config.yaml
dataset: "synthetic speech, music and everyday sounds put through simulated rooms and audio effects"
hop_length: 160
spec_augment: true
norm: "layernorm"
positions: "learned"
init: "torch_default"
lr: 0.001
lr_schedule: "cosine"
Rows from block 3 of a small sound classifier, named by matrix and row number. Rows with one number belong to one neuron. Each number is 500 + 25 x the weight over its row's rms, rounded and kept within 0 to 999. All counts start at 0. Numbers have three digits each.
Before each neuron's rows are labels from the 100 clips, of 14976, where the neuron reaches its highest value: "strongest on" is what is common among them. Only what is clearly more common there than usual is listed. The data: synthetic speech, music and everyday sounds put through simulated rooms and audio effects.
# fc1: second MLP up (model.blocks.3.mlp.fc1.weight, 576x192), inputs 0-191
# fc2: second MLP down (model.blocks.3.mlp.fc2.weight, 192x576, transposed), outputs 0-191

strongest on: band
fc1.126:470515522501527503533523506469531524489488468475476482475453466510506459505523460520483514475559503481490496497484538473490476502542513469469479497503475446469521503462456494511465459480478492477511487480515529511497521531497516530504534445476508505462538546488474511484461480517502497508546511513491501510468499499494514448456552462518528492522477500485515522483496523494486513524545501498490512477519480476486461493523489516478498529507482504483471508485525513511520498529510499502467471488536467458463522465512500474437483464458500465469444547524485487523492538488518484525
fc2.126:507489496483482503499492502481509509507500486534494515478511470427507474528496519505513471479547476492483482491475468547500510504511524508508494518499465504506512510520561538497472511471521513514484454474484509524549452558532455485500505481490483518551508487502518511494513489456455562471540494506529498487500483506499520482534516500533525483571503482481478489475530500508493515478463504493502478489506515496468596468509508474512499466517494529488484482471496501455499535481507476500456485500541540499497493522537487460513539548501457533468514476524533506491495494496472507526

strongest on: telephone band
fc1.175:487490496492543520530512519509469504479470519478527465528525515504511531521482487504556506500541530499506501507504503533524461506514451499492503499514541484526513469480452553475444494464477522497459478480500470491503481493474455504492511511546515498482476484472468476522503504509539486510525500574502507534522472484487497464498472505492550490540535486428515529510498539534536510526507511458542508468500505490539485499507509513541492473542519496467526478475543502538484499480487491530502506506480481487463474498485457507511467441501522528523514485522532467530513513497464493506
fc2.175:494512479456496489505478531510477503514500520475493492502458499500517561546485497536497559487453529478456507527509578515503512475513493494511479492485492522479482510522477526488521503470483486487505554463508515523523543508545516480507532507477500491469500494495495482508488482515525503495493488504462479541496534487498491437447529484509484513442519493540491474503470459496498493518504518510501492539511506511541506464518523511516494500483523496491541485496447493557489472537504592524501514518460483491468498487503484500530482466555501478475493486455506485509525502479453496496

strongest on: band; dry
fc1.422:513508503508504497477470526457477527524503497511476484537488502525462495467534501522531528496533494519547509484510514495518471504542504546470514479531514487510501527509455534519524473470518505548498483460509505527510538500489487524496558477547516481480518530515483477492512512497549487477520506531517517495502498506498511465490523479553492553452517472454494549482502478482475467506536475474480515501518459458513506497493498538489512513504532532494545534467504490486492513508512523480524506529564460507456505431504486484489483469544542518524512492535489501507483454466494535518
fc2.422:486506505485492497520481488505535490510497509503513500480527483491503504451461531506524421487529464507506487493479498532495510573511511489491496535506503496494488525549482532507496461496513506503488499490506526512498456539527497483484504533451528498495485510478513521508496506506507519471525503491493495512519459490520494497541470477494555607450508503482491482530557497502551517476482496495496494481522522520486433483498511483535505458508522526539541496474510508488507487504508467488506492515487511502505500488490485460512499591506446508480510440487514482537468537510478497520

strongest on: far
fc1.509:523516513522483470525522529529458503507486527500502522483524515521512482498497498492504500498525528506491474461501518492487507478524451459463526511518483486528470480530486587508499508484521492485508490528531531492489490488548505491464515451527536532513495497476506521503495474467520499480510498485487492518541517525502489509531520546471531481514509549486513490470498501496514501500507468491500491483497507462456497531521491556525510481567518501491501534431519507483512513458535489515471490522533479478484493476551545492442500486474512533462514525562470449532531536500486472476
fc2.509:501478504494523497492484503477497497470484491510506494491524496535492493553470451501531571490492475491507479506512476511493528477503540507501469490495497474501536520483515465495544550510522504494496516485518494498511487463451465479500501466487401509500509533484496469514497467456472469502476492529474502479493487515479500485540508497487485568547496466541502528500492527503515506435508502489475483513500474501523502541530486499486522493532485487502510465527454487536460485466507537473436501493515510502501494499521476456484531432458531495522482488548488487516540486504510513503

strongest on: distortion; bit reduction
fc1.480:487471493541497510528504481510510532519483545510478508527524501512499470473512504518471481505493556473514503516465494520504537492499474463490533529499506501496498522482492514494482518521473528484515531522510497522491489461482507497542540467521497496478502522471490527515458476488513485518507510487515493541485476488504477504539507545483485517541518503515506476500499523493469495537519493541527447527478463508530492483536478550510511443566519516475510512497513506443526534471482473514503477500511539539461509466543546514459466506481529500498514508532522392482472497481486533523
fc2.480:533534501471493506495470501491478510487515498476486497523496515508497512540499424499525567478523462471478508483476498507470482519507507507483488492480504535482525499490484492498510509497509489506493475487492498523512511509443494495473511481513447502517516530485515519487523479477475492545509468490465516522547462507500496530518495501507486476627516496452516491463455482511537504497485508497526465481504493486523533508547484484487486479529493505490486465531501494500469516489500486537529450518488537477502476495524477512495503413497539529484505535506471572483497512523517492514

strongest on: wah
fc1.73:477489516477499503528506535500523515537529508525533500505507498553500542493495486542549520505528481529467476481567509496486494524474460545458514530529517521493482484504459510464461473461450499506495504525475507484514492461525535473470535555518534495528494534500495518513489507489509476505486530525534528470532476525480516485494509475505519472487483538462484524471508524538478456552482539527533476538493473515510482508484483504522524483524506498500509467503507511487530476462491529498491492484513468552488485458461505515505510495534472446524487477537484513536528474500532533494
fc2.73:507458426459512504492549529497535504497510528479501519529470480465526535495478466501484438485511532482501523523564476530489497474516491528511540478530520493507462494521417498498494509485507482480500443474510477529523520504523537501511507478485558465477492533500489507496494508431494499473491498485501530531506473465512500519497506505488516488453496529497501465505478458491518515525467539502521473502484503506491469458511494500471488482490495504508475489478525455477503468527514579540480512478528499485498479510493508503517508539510489486479472520472482542496475485515492461524

strongest on: ring modulation
fc1.447:491510487513528509480508515543506507464489509489482466524522485535516498496545526537509463466498491524518476504513573510507537494521507473467515510482527529522502510462463480489495513485479479496481497467508482499489463478526523515531501493507520523485557525486448502487475485501532450520487509461484492562509494483521456511507508497432495482547518531491527470462492490535486486543534456519538451491457499495507514477541523486486495481504502526497486510516537528476469488510512456516488489533499526485466475462538532523491487487499537462511462523511470449470469479504526483476
fc2.447:507517491461512503510474504497508522516508451506510500529465480502492515535473452489496534454526484493517506492462482511498518478508496519523552506496527473514436506503489519494489489531518483492466505472520496492488478533505469544488532472479506483469536541482489501511524507519508528545535500525475489553513498478509483526466516496437498433583513491485500513504502511529511496514467494499511481489486524484526539490488495491494488502501496534501488490510506504506497487468519468571482468518496553478504477499489535511450497463493544547478497576517552529501544491520532503501

strongest on: dry
fc1.229:513475474507529508547461497502507508512470511455531497531447519502522487525507478476485469510532469503498489506480521511524480522482526489504512478461557535529484521454473500491504522493487497502496554508505463487498541495489453504524499492520469526495525545494488475496503502488491499497562482521498523484484509487522450511505509475522494475503511554489494525497536462503524483556508467520553480482493520445515437524483487562480488505506523493501520483539515495468474510524478495467467479469493465510460497467464476484486468429472504541509482490511514516462486455478498494494
fc2.229:529485479498519510504500496505510479492501547493510513492497495479504479504510491492512492536502508494493489514443510475527502522479506495527475513509519495513510525456543533508504426465515506503516493514483501521484488482502519485474508506503440482534530470521498507493531499492489494495520484464512490500531479513505493491466496496514483473448502530484518539518475548524517497502539474491518476486542503486479517482469497487484491526521518504509528556531472472523513491488480387378454500505482516512496513533477489458496489461517529530508502523531504462474438495505514485501

strongest on: drums
fc1.269:493469480480532505493498495475521478524545505483499483458522482511472490449514486508464501534546481466535511472508524469487520462503492476512541481479497491499501532509486529528532495490500471493446480515502501525513506532472537470493525502488487494524550481539467468526545470508517476561489505498514511488474500516491533538473521461509491485530470545530519532482440478515503497481515473493533485503528455511487519525519454504457493538500558509522490482470545521473503477511476499515462533474529481472501502517500480520506480447501537520513516478491463486530470461525459527489
fc2.269:545486472510479490523484497518466486521504507498513505495446474470495456495470498497526452462519529504473476483517464545470501513488486466492455469494502479510467462482471533493458510506500446491519488493511518516521455539486524461500504481491491502497511546525509466529504497549508516520504538505515498526544502537497538489494498514501474473581482488478480508555507485523508482501462440497510492469511515497505449518502519522575477499510465509502508508493479467492486495483507513546527483513505473500510485490489480463437478468487505534480488525493529526539546521536510484498

strongest on: band
fc1.321:468507463505482535522507520468506537541528482534503491499480527547483492471496492481524518504491437489546467529489555517490509524511533519496564462513528459486478507512480463503532498534479494517496523479526472510483501515476507535479505472495516492476505507502478472505460496480486476515510496502484498527513523506484503476477550441460491522483515530434498552498487473519475494526538507513496481456555505473542489510493484554493499530520529453473512487485537513489474521473490512466484549501513454528476519497485526504491489479511509502485484518531491503464533468474510460463
fc2.321:487493498508489506482486507512487503482493497510519521505557494486485460490491494489506435492528483499524502502530514499517498466537519501479494516515515493527461538488442514510497472490525503511497492485506505479456478475541485504507501513481502507509508504500499510492506498515457492477488498520533536526503530487502506536492491509512499547489500518499498483537545509501541538478516474473478490510483487536518455509500527482523512524490475506518500473484553483532517484510512520519604479450479543515493527528512482500546469511491521505492493359511501499550484537454500500500

strongest on: everyday sound; dry
fc1.69:488462512505527479504498535528499533534527452482485510515474478485503469449550540519501523500544508496526479466511512531476478497555524476493501490478472507467516530497524473478478484457522456468516501515532490501481531499502502515509486541487472503479485476534463503492488514525472493465527570480474522506485531533466499494496480472487510506465509534505519508503514505494511486524529469491532511480554508469514489490505540526480497489478497489531517538447524527508465475482526462537504512484527466467511511441487475465430486446522510506498548501524502490460498504519511488521
fc2.69:495489495492506526521524493481515480515472499508484482504525507466500430434498502497524414520493506477513501490461499539492499485462523500489500510504495519490502499500518480508468551504503528488481471526499509475517491510528493536534489518482551517556490544471488545504524500437495490488525506442501541517494511479501485488458494506498523545471481513513501496485457527519487490533510455496499502523510506509455474472559498497448511554494526505508543483491494512520489510491495455560522544488486484523544489528475490510545488530473533532499507455511513508493490529497469507518

strongest on: wah
fc1.130:463460506482476499468507521513484510523553502455511558530462488501505509514493527510490531495549518505506449513498522538483485544486516494466488489497448470495533481493510532527471496497470531483506516476516508512510492484545539478459481466504531511488511519520459491505529474531495470478484495499531494479505501475493500451513488475509500494509511538508507475539530471536491493534493487465533520479481534527490503525527504547512516491499512488508462515450492512473455502520479513473520508467526524456510494463511528450500498421519475487511461511500436496506450498500550500530
fc2.130:501504538509502495513503509497521502480499519498504505509471517497511534523505528511487466471464479470512532504496530475522490430468511510496515498493505499504505497497573500494476484487521490523481488483482499505511505443462541500472520498502532496446476501512492493466457509517485521513532474467516486522489535509508500499550481510476483559459507473466514495479498520473517507483488563520536497485502523494528552505499491490481505449483531502508490486543494500524504519542510505484418493493522535514510531534536530540537527499526518419533503531494503453442504498496520454497

strongest on: speech; bit reduction
fc1.198:515486519521503521515467516500501519525525498449514490493510517519508490452506496523503479504522555458540481465468528492488521520512489473470513479488511466502525500502473528500464535512512522542518546446517514515522515497504510465474492448531490493488508526539483460522474494483509466554488515512500478473457486492507523490521525479490499468542517523514528524477468484483509502533565502457541523487511489502493465444537493538476478490504528508525437529468478515513488554528511468492529458500538459528487517479443515491462492509486531497495499521475467486506510500512531515509
fc2.198:516514504453474504498531521489473512471490538509478486500535534488484506540507473483487512498536493477489513493519519544509495437480483526509517496506483515502579527502538469525530510499479528510521500491479507482507524492469543519500487489493526462506528509507490510475473487480473506518481459468522473529451461516506502461420490483531514510533523488499506520457482553497519529499542567488517498455494466501525507487548470487491514469533487505504483475478497529491513494495531538515474540527532513503513555541529497552507512497487511507483474524509507541531547484511495476501

strongest on: band
fc1.161:498500476491539496532463531525528512481502471502513455474523478524519473463537536517514480508545510491507469486470556498502531486517515516485508488480484464517497544462466493525496472467517504496517521488505517527498544480527503495479487465495470537498500518536504479453476496483517474548485525511501484529520465476506486525469524558477540482514521509526531508485517522541531490509562473495490480495521468488492532502512465527519530448516528476528462472501531504472520524527536488521475515548488514510482473452484474540455476483528528551533465510513488503502497514480486510536
fc2.161:525472504530466494493517490501473471502493540529512512474574479427494486506489469503536521473486470513463496485532525514512484510546507492483507536517521509491502505492553517506480512525491523481510487483490500490509494506458476468471477492530467505526508519497504507512508488486499518499502470542544500497511506505501503438509498507486491476458486475500514549517518522474495501477504495512519537491491477510501529473535484505556516494508434507469510470518491438511504478515486573529462496491513497492512497528515486462524522472536541511469495443511511477581525512439470514502

strongest on: ring modulation; drums
fc1.423:505440487490500552514509507502505543475530496475506474494492491545479520499514516536483506451499478490536490504521542532490524508481512540515502505545499480452491500481466487523474505500498496490474503499510490493525516509522504529480528507497548522442538517522477512530485491499519489545473500487525544508490485483544472554510524513474535460537487520516513480467483501508494495572525494521556486468501497502487496458544517510479513490535536504488491490444492492485529532520473475534509471508542511515464502448521476522481522458486495499534529531480507463529444469501508473506
fc2.423:514493502495496506514471505468529509485502453507497496523459451502508526501484502510482568468516506476472517488483496548492511432517488462505559488495496473504473518499497502500498488505518506489506539469500513500498511530506507528492491480460523501501501497479508398513509486510546505569535525544492470547512486501504496454492518524479500461484507501483496505513510474517494490452453526485508486462481517505517576446463504478493501529488498505502509526480533520493495511482497484498485487516491534477481497478502494560433489504483515492487512560486513456528543508511491524502

strongest on: band
fc1.556:490494514509499492485486490456492491504488513488519466509455520521532496465523474512542508504507482500518479493494565529516471481479485466505465502518484500493516544493567469512500495512488495488463468507530458518513453519474497515465515490526447549499516504501504495491476451525512469479498516559502496474483475480505522468455517503560506513541483477558497504505475471497489511527482459516450514483488470458508518504484511538523477512516551508490516508489508491457471504493484503486502505552519494503488465513557553482502516450489483539554499467490471492489490491469515546500
fc2.556:488535475457504508493449488474489508487492482482494458522485513507490545527527504493518556482468493444461519490476491475494502560516463503506512486492499476498510501520482550505487489478519445520531484536478524509485442527563492527505515488506549518449500527475506507483513501547531489506482506497530530443495450491521496542527464479514489524457505499494487526478488528508498502497505500487525463479514503493536556463490522516521501473472488489504529473507507493487511538480508455485483489515508508509496493517493501494453507466500501512497501584565502499490516520534517457485

strongest on: dry; telephone band
fc1.48:513483514501501504544506565544542475498472487514528471522486479520511495485486530498519527491500464537555494496526525502516467511503474469516503467489478462509519479439469486468508486509440503518497482495478495547456547507500527482482500485529466488475549555508498471500494528501553484500514536554492494509521438490541481454496477453487504526538511498478519515469441489518536479536504532497507467476518479487508485525515504526529525506477526477486485519476500504495504504503492514525488472495551472486479526476497500468472498448476513501478525478478512488518540479498483524489
fc2.48:502504462509519502478512480497518486498475496486488508500490526479485547522490455498520529478508527488511520477576499529501518538503447470490517517490526521491500482526491521494509470512526457515522500512491510513479521466519494453520500513512530528496489544494500491491493490485492516500515463451500522474517466497493501547579520521526520440497497466482490448444517469492490475474449524496524502524472528498571456473511462503498485466505497494480473443502475465476505474539502548485500503475486496560501490522504481526495491475547507514536480478483514483517513506503515447481

strongest on: speech
fc1.516:461547504474485515555449512545527494532507478511480520527515489582504524483506525504472544497509465498497500516511500457492495515499505554490521505511500494488484542510520459497514506491468534494460510534493518513528462518535475506526501519547543444502491504509489485488537526499492481509506534515508528496470479492505520536471472517511560461509523498455448484477454520494525494492499486500480466507472449536483499459506505467454489516507491524545499541465517525472514511468473494555531484501462502488486485477512532509483487457500479512520503519493526503468520526503487494487
fc2.516:488499460467479515539493524487558533504495487487497491519499484452506557519487510491532495467491498521503543506461464475501502511507516519525554532517541483483486525514487524492486490484539445512481481492496488503532484501525505499505496499484561486475518538485502498491527485510566526501517478447506502513499476481486507550518474487451521473478513483479510482487499506481513527504488532486508497498494480480581482475482491466494483458492478508511509450506509498481508478488528501483472490555533538463510527478486488538468491572522500491507493489495579500479494484512457457517

strongest on: speech
fc1.264:514515537497501488499514538486474498465494486486529495534543517519496488480513474514520518531531467511525481457525497521528470504499463498512499473496478496468527494454532544509526504439475491524492522477505499487513513480514500499492498504477476514515526506512481495533502489543515511490495469475498491495499431521495499473483475501474504521533508525532477480488479536482520517476506527536482540514507496500510522534515466503525530449551509459539456527448483524490503496516503545471412546499521455482472505501546522480498488456506525513508476480504453436511531532496474485530
fc2.264:509509501498519514510489507475485480517500495505506496515423471476514573613485498487506538493527537488520536491502485520468476454494490535508525504496500492496477494503461532504481513487529505502532517493502520483503504507487533464503504510493509493485503543505503422528489491504536494501465494526499466493506509480471471442538514505482507506489504496514481512520499509501510492490486547504500492501486508463553526463492511516560489468496504494497515495502520438489493489494530509492473483493515487506505525491494467502463490408488518516499494567518487462562532492532491489494

strongest on: wah
fc1.189:475530490488496490509495496486492558564531501466489506555484477504513503485532502533507539523500482502503510472519529515502495508549505525442506503525504486474464506471479504475494478474498483514499503497507516543502538542497527532502475485497528511450499526499494479508486488526474511495493535514559516477507493549499540441473487481502505469497516544451490487496501503505500505546512491481470491447455474510481489485466512518469517481496548463514459525473545536451522522498473539497506498474525463488490541484462496443473474467494499546497476518531506485528487534474516494503
fc2.189:495483462447518511504519490490522488491500514513487480512513481490492513472512534488519489510511492469497518498489482432503492489521493465475501523502501502503471496539506505494509547523507455489452487516475497503523503567555510526510470523516572512524478480455476554484519478489496512497557525467518535513488499505503518578493500547506526517536492511474509509491496524516490497481466500496496486482506514491474527432517519483474506507502562507515506489517491492503499520461507415540514516525507534511514498493527503478496481582492501506521502497564543492493485484483483492506

strongest on: bit reduction
fc1.337:494532504496519512482489508525478509491473517460529506462479543510469503498509523501479526498514554451481470472478514509484486515490513527487465491479479497485559509475420508500448496545500506535518501496504499499466499494509517512509475435501486494501512513535501497498494492505527481532486500504511463478487475468526475462516535512519506457504516478529529514506448515541506504518558493483559506489488508497547465453529473511503493494521498479535449522494501517495470545498484431500488487486526420513503487488459484552476503510470488504502490525478471471505507487526528504474
fc2.337:522517520490468491491481521487508508471501501499478481481517526477494536555490488484491510493494499479510520516506507506526488479486507534511495498522480500496543514518569490502500509527493512512498484497493493508542480448495537518498492471470505489454506471483511519484456503505477506542490471463538514513475452507507499477499483477558510575557509478524517494451487501472518537506508563505533525493483486522479573525526478478451506424505514485497472464506520521488525500496513549516495514530512547482505559519545499527532514456485506509495488560483493517478504486495510474507

strongest on: dropouts; band
fc1.466:491493496489493499496433507487488499506492519521531496504507531498503540510531474511525495521484517485477510568521502503495555497563496568472486498509439440458538490481481487469499489482516539491444484481489501500512514524505521490519481463514481489514508517570526544528522546549503485499490500486483510530475489530468495499493497509481496524469499513486458543528462471524482492498522498516504487450512448463464508489498495516506557485537521491494515492468537478496510507443510507460494471488490509471509500467472479479477509488491495493523554489514474523533485527501480511482
fc2.466:511501520486502472532498495501515514493513513482487477477472495474503501403470509501541443509535525484574482498526546543488502518511524503499501516479502519527499527516471467494461499505518490510520476506488525503505505542520558513514514519464493481503478500449510508501516508475517490497573483485535534524518494490526493468477469503512510430513491473492498481502496483495538532536502512496486504495508525525481499419524506455498502473500475508489486474517518521523495506496524470475521531493528459497474527461497527495515507559489518517508519488528546509466434511487478472503

strongest on: drums; distortion
fc1.378:460515506471488534477499494470524503467474460517496481513494519479493512512526470505516487465535498446509520529489494465536514480478500466530479458486463456558462481481510481532474467441490490512488464478486468475502497486473491524507527516537513495452539529503531453502493519522531478454490496509514508483502534442541467537506500508481504517497474537487488535504550464478518500502484467471520477513531518496516480506473553547509521458505537485485529464510490503466475489500508506485497477478523468545517534489514501521490503457469522542528487477450477500482509491479507495488
fc2.378:508476479507512486519456501500525476488495491475527514494439496459506512518517554502479526483499496535533525518467467447499497479498503449486456498503500516499514499503436526496460543483505507480524559473497511476510475478565477481486481496511518501483478509507518462508486498494545518496517535495463504558525500477517488478450531516487537454473488526455491466525506507505491493509501461507453469503510504478532478457451484502477504485516512527530548520474505503507487493498508394491479508506491483496492479461478498489460489509480480512511506515494528461490508482487492528514

strongest on: band; ring modulation
fc1.413:513458497517505499511444498495508499500520507515455536486502564483499456483551524470498461494518481516498464502512478484499510510479504502504482490489488460513506502516516513518475535522461503489501510484520495533497474505531483483481451462520508497513471494514522475498540502528502488444509484492511478496460515522481500448481523523509489573453486524528520529519462534491509509486501468452483538495504475480506522489478492538472503541567489489472498515461482502484474519482487521435527566516500482506519465478486506548528519462500507469488465501465481509480522468489490557500
fc2.413:516489501491496486485487520486464516508500520519483479483494512516508503526472507490509481462477484531530498499458490526539491553531530542502468500503534496496454505501488494500516522513489471509498509486516484464473485503524505535501500490492531508425506522478502560478480522529519481503464497520518537507510528494487469492479464496503498526574497484506500520499541546487515498515536520511529543488526487475525545493570499515528512486488507480515516447511487513522513484505489521598543497509498503483503510470498511471459469424527557507507490503510489542477534476522483470488

strongest on: dry
fc1.270:531516471513528543524450543483505535509517535527526497529479529536537503459539549460520468514527488470568481516522523478519461527517502460475544477516509480479535501489470531527525515469460528494447501466511504510539525491499468507489493500521504492517556484467497477516534539506500476497477512470489478527517464490536512513505524505476522499473498500490482511476496477514499478527504452482462474490494464512531506528488503495470529466507549458498525505491504494466460483472486514497487501512532488543489531490503509474506497420478539486484485493499518468497482520497510502476
fc2.270:493511503460473506510482521507492490497507476476495503506445491462488527540488528495492509494471492484513505513541517541485481503525508497534500494499525497522522487461435454492493509493508491491494477525489486525478522523473538492514507517532515517522497512522517536520510527517532528510508518523519477504520468477511482466516504493503514496482483476471472545478443492480514489487488563498532493512529526491593440458485494513521479480498529519492520504505505514517504509521535520514570484507503490510491491487468465543488494428485459492490512555497534554462495497556533457489

strongest on: dropouts
fc1.493:462484526495517495489433538557497495496495497496508509514514473476454491474496508510530515522487520478513486492525488533484498504519500490493524507532477427501521472458523542511517497476480507506477490465506467499510501524496507470524518473514519504527555506528511477512537520507488477491525470545520499470526457511466529496508511512532482473438540505541458521509467519470525467479472505518469487502554512506483501503486496550504519490547484502467487466520530515472518487485471459449501483458502484479483471510487467448524518486484525459476520505539512502551475544502511535504
fc2.493:509505488491516468517504500506506519500510522474501460506474488484512503474510517516510461542505506503532518492444503537498496537497519507513511543483504492514504526501442462516507518526496490501506455535506509470511496532520485534484509505552528481521466469523492513511546516479494485536510509473546536471556492500507483484455466519510485452565509553462510530473493507510521537537494523502510507516505504493458496465517513492493504569505526503534522533530522483519500525493498457513555500496477502496514514525486481525504486483502513570529496538504524571486431499503518534496

strongest on: distortion
fc1.139:476478484534563509499509530535528488493487477525545454469452465509469489475492518518517493497462520519504498512532468534497488516511479544494506522497527486499504502473487473497516527489489483509487545475481511477498507470519492507542519556527524471479489472493493490491478498503526462470495479508500549528544532483514507529513489546524522479494516483542508467527526454549503470537529468496500552501510534454527499470449493508490476476496473492462513496494459480535504515482512523526498489450544475509522459477485479495521451461486506538532504541507511492493443502518479500514
fc2.139:456500503524500498520517494502526494488499484509480507500467496530500516460517538506503465524443540519490497495550508488510494546452485441480493476513477537503522479481447500508507488538472517509523522474504497505517500507538496502517490502501547545547498467465491498508557514466541500512501530578481482523477554486501482476540497456510514542444502492519506505511500496506521477490446507527482509500527510541450464462512514513511489524489509481488532541475493501518495495517483528533503483484468468500497489516480491488492483436497500492493497419502472466518511520490519498477

strongest on: dropouts; dry; reversed
fc1.84:510513481554511531487478528518531543451493469500453536517495461521481499448531533511529476545539474505531470528526509507504463518504450502489522505514505534490504522483478506513466466471488530534486506538520488522506522539480526491505500495510490493467525549547478492537464489495518463459517508490526503517526447517530533508502509515520532491506509515488520481494508475477453486552474492542483443518502479500469490501466460527500493507495519507454469538509541536498487482462473494507502511487505470466493527493480506483493505445487508504498530515518474478458453516532519517487
fc2.84:505510505499517513540527489484507527499497486506491477514445488470505531488453425505489488486516509474501504505512483530484510464471488518514546516466484514517501524513498506502514484547507524532471454483501499518514506477486501497505515485481502485494473504474490499477517509481473518551538465510517565516521491527489483487486496504488512470532525465498498477474488437475524525478431555489538499481487516502531543477523510507479479495473534511515534457513491510496512523531509482508571486489494497496505505524503526529572504537482497525513516434469532461457447480519503463505

strongest on: distortion
fc1.481:492519491488495499551461509464477541530477534477487504510537486501509526469514528535461475485495482469513506487493492507495525505522450564510492506491529487467480534470464526517529470454506455524502534494490521504476505523489535519484483502531540534468530539480486517482522449487518441514502485506497486498489507461528498489513490443502512507521510544507548520469474523483508515542519505504525521508484465483496495527479509503515486501573500494537533497497498524510471504485503501503466483529532477504469535478515495538462474439499569491508477517482496505472458489504492542482
fc2.481:508511478509484509459519497445435511511502506523486528515494503480497481483509477496498501483552450483538514477561540516505494541521497497486503495515519488500596526494536470503521496511507515504522476508519497500492536475487518495502495490506480515483532508526494499528481505555478480476442469543512503476440465500490505492518529486544493540524503484529509500474525512502537510478530558500506479495485507479530436502504479499519506513517495483512461501491495498477504483495489504473487507494547494487495505503503478489474500412499535497488481498543461580528530506476517490501

strongest on: telephone band
fc1.88:527514503519474480499518498537548538478486520546457491493488512508517461493483492486505547517551464512510466433499485503474499536486505455513516501532507470450515496495505505499454552511497507499501517511501483491464494523503478489479515507485489522497568503484510503508472481538510469510484499510532478515475462452506477517524539484472508454550501533540503484475477478490505501519476470517506524507473510499493474569479501521488500503477519495539501515523472494495456478478501490523455544520527516478502484476477465461439492498478540538485450507496513547542527524490492485512
fc2.88:480505526476534527508495485471493512496518460514517454493501490485484509519518513484522490509499501464526499506507475489486497508511499497479548504503515466496476510509483512513534516502492456489465524492533483496506462487511513546481496475484556497547499485464488458524517493476499517500497496595495495507547481468508444493545519475454484527439515545513483496535553513508486531452478543474479537499517513511470469476471495481533499518513498471458507536497545461506508461456487452457480511457513505512496509502512492513504502456494506482476504451511507541523508524514484549505

strongest on: ring modulation; drums
fc1.564:499483542502486532530474513529526501486485509494492466523488473556475543483517546548490473481520523474519478517480546502513508509501488521476532464530471525494476493491519494499513525483460511497478481462503478493527500489513518523513530493512502486506509527512455510503493479489474480555503503507493495494497492481496479524494488507478539478571566487485523475493465492549519488525503487515545431478510469502517507456527505527460459493482540490478508522511551530487501513500473489554484485475528531472433522478513508491532531476505530512503500515504463441474466486463477495505
fc2.564:502497479496478504515494518490541527497497473473509508512487470483504502541506476513510546457546473491523508492451466512502483470514517482514549506499523448496447529507487492502488490499548496485492485467509495500518464537467482528514482474465454517469515537484513463498510464524546508541520484468477452506493452490519503518485507494459479434482502466493484485515486487517496527493495496494503492498500504496546526468457511491517484505479501517506506450500500490473511507497536478511468492549510521476484531511489489546416519519483506525480517561492549482527550491563494492502

strongest on: everyday sound
fc1.167:482549528486527520495499521528498559492540534485472531477530474537527511467531475528494472530492445506527514488528504479513498525525496502465505512469494450487498515464496461481492464491473446538504503486547483523519550489518487497497511510502524499471521499464511452513525497515535515504497521506502482526483496481524465474521513490479531528512558531489475473500489478504516471506474510551469501527522482544517485522491481524480521528495485512495506534510522473456461510475492513487480467538530517462491457450487508492469526463505535487477463540512516560495497514521533467515
fc2.167:502484486482541513535435509471500505497471527483482474507470514469498513461463483500543446495529527481487548502603486501500508558495491497504529487508533513483541480547529526491508512491523510537546483510485491486486463471519512516475492509500561502479506500503511510506478494560510490489518491577494534477495509503493504521491484476486517476498502492466502505485556465488487498477498561528503473502532535490492497518498466513534499457506521478500555464473490494512528473515503484496502531515542501512503498497490506494469506454558479518511500473512509484517533474508494508487